Weights of a small image VAE.
Data: trained on single toy objects rendered from many sides on busy backdrops, 101725 training examples, 34.1 epochs.
Rows from block 8 of the decoder of a small image VAE, named by matrix and row number. Each number is 128 + 24 x the weight over its row's rms, rounded and kept within 0 to 255. All counts start at 0. After the name is the row's rms in percent of the matrix's.
Before each channel's rows are labels from the 100 images, of 14976, where the channel reaches its highest value: "top examples" is what is common among them. Only what is clearly more common there than usual is listed. The data: single toy objects rendered from many sides on busy backdrops.
# conv: 3x3 conv (decoder.decb.2.0.conv.weight, 48x48x3x3, each kernel summed), inputs 0-47

top examples: from above; yellow
conv.33 094 [121 147 111 145 166 122 184 116 127 111 110 126 133 134 137 124 111  56 124 137 123 139 222 121 139 127 126 163 131 126 125  81 119 131 129 159 148 130 131 130 122 139 103 134 110 126 111 124]

top examples: red
conv.21 093 [ 96 134 132 126 154 121 147 130 129 109 140 139 151 140  72 151  95 150 134 164 141 173 104  76 129 162 142 143 107 141 112 144 136 102 106 158 148 104 122 108 168 102 121 130 176 145 142  98]

top examples: white
conv.41 089 [132 166 128  91 176 111 127  78 140 132 108 148 182 126 144 118 160 124 134 130 116 129 116  70 157 135 120 118 131 115 133 113 147 113  98 157 145 143 141 159 162 174  89 112 118 116 133 124]

top examples: teal
conv.1 113 [131  91 135 118 140 138 123 126 104 137 142 132 157 112 126 160 124 145 131 131  62 132 136 135 137 121 132 148 129 128 126 103 119 165 122 142 145 130 133 126 104 134 118  85 103 108 124 234]

top examples: orange; red
conv.3 126 [ 99 106 126 138 136 113 158 123 132 113 134 116 163 149 130 102 147 150 127 136 127 252 123 126 122 119 153 116 136 140 125 135 135 155 122 151 135 133 111 122 136 135 120 144 178 120 123 132]

top examples: green
conv.44 115 [156 103 123 137 146 155 167 148 126 111 128 131 124 103 126 164 115 147 119  91 117 161 156 135 152 132 134 136 125 134 133 116 109 233 137 159 117 114 156 127 151 145 138 129 131 149 144 156]

top examples: teal
conv.12 108 [171 129 142 120 148 108 115 137 142 140 101 114 130 120 131 115 133 124 124 115 111 125 153 121 137 181 133 136 126 123 141  87 126 131 119 159 142 128 138 116 156 127 135  91  15 120 108 138]

top examples: from above; purple; blue
conv.18 134 [139 124 128 104 136 128  92 146 133 131 144 126 108 125 135 134 130 124 139 128 119 132   0 117 114 127 139 117 134 120 128 132 118  95 122 148 138 127 118 132 103 116 137  88 143 133 119 143]

top examples: blue; matte
conv.22 112 [133  55 113 136 121 104  92 118 150  94 155 131 147 147 122 136 137  92 117 132 103 136 118 155 124 150 115 119 142 131 133 125 149 141 127 129 113 131 108 119 111 149 132  41 130 135 133 183]

top examples: yellow; from above
conv.16 113 [124 131 134 158 153  96 206 151 138 139 137 118 118 117 138 135 133 115 155 137 135 166 206 127  93 166 144 101 129 130 145 110 132 121 114 143 147 117 120 124 148 103 163 153 136 146 138 111]

top examples: yellow
conv.14 110 [183  44 144 194 120 127 122 145 120 111 135 117 132 136 136 134 143 141 151  68 132 131 152 140 106 126 147 110 144 137 123 104 114 145 120 117 133 149 137 111 113 126 139 137 157 141 127 165]

top examples: yellow
conv.17 117 [137 131 131 209 125 120 159 111 124 131  94 137 125 117 123 136 128 124 130 142 123 113 206 130 115  45 132 128 137 123 128 101 151 102 114 129 135 128 113 129  98 123 126 136 130 121 128 159]

top examples: from above; teal
conv.40 120 [ 85 121 143 115 153 139 121 155 135 113 149 126 113 176 114 116 123 120 141 157 121 159 126 132  88 118 128 106 103 128 132 138 123 171 110 207 140 121  67 116 112 102 140 106 104 140 120 148]

top examples: white
conv.32 081 [175 157 129 109 216 125 117 116 122 126 123 142 134 122 125 129 138 127 129 124 127 130 112  61 109 103 150  99 122 144 123 123 125 130 144 204 135 133 123 156 124 111 143 120 114 122 148 127]

top examples: from above; red; matte
conv.19 085 [136 123 133 157 140 123 149 139 125 121 115 121 123 135 129 129 138 142 109 127 198 173 132 105 116 147 112 140 123 124 147 147 121  89 130 118 124 127 115 127 132 125 140 160 218 126 111  62]

top examples: white
conv.47 086 [106 176 107 133 224 122 145 141 108 111 164 116 121 148 119 137 118  90 130 126 135 135 168  96 139 140 139 145 133 136 128 109 116 157 115 161 116 126 118 141 125 111 149 145  96 146 132  88]

top examples: teal
conv.15 106 [115 126 114 101 125 130 114 126 139 129 151 141 113 124 143 144 127 133 144 138  31 105 151 150 127 146 137 114 129 120 130 101 120 147 144 126 135 116 138 133 141 119 128 100  44 152 120 176]

top examples: blue
conv.36 108 [134 146 124  92 119 139 100 115 138 115  80 147 140 112 170 123 116 131 108 137  82 119 106 142 160 157 100 159 147 114 136 130 152  76 123 126 107 111 103 162 179 140 124  81 109 121 107 115]

top examples: matte; red; from above
conv.23 108 [108 105 121 151 111 144 135 126 126 124 147 136 123 126 124 130 121 142 137 136 155 144 115 128 132 114 137 121 132 123 111 197 119 112 126 124 128 130 119 136 115 119 125 133 255 136 144 122]

top examples: purple
conv.31 093 [129  94 142  97  99 122  96 104 119 135  90 122 131 122 124 146 134 191 131 114 112 134  61 153 116 169 140 115 126 130 126 183 140  90 132 116 133 129 147 106 159 120 121  87 150 129 131 139]

top examples: white
conv.35 085 [134 178 125 109 226 147 119 138 124 120 136 129 120 131 131 131 116 120 132 109 137 126 128  35 123 140 140 146 131 109 126 121 129 141 111 152 136 111 144 131 133 131 107 130 106 150 153 109]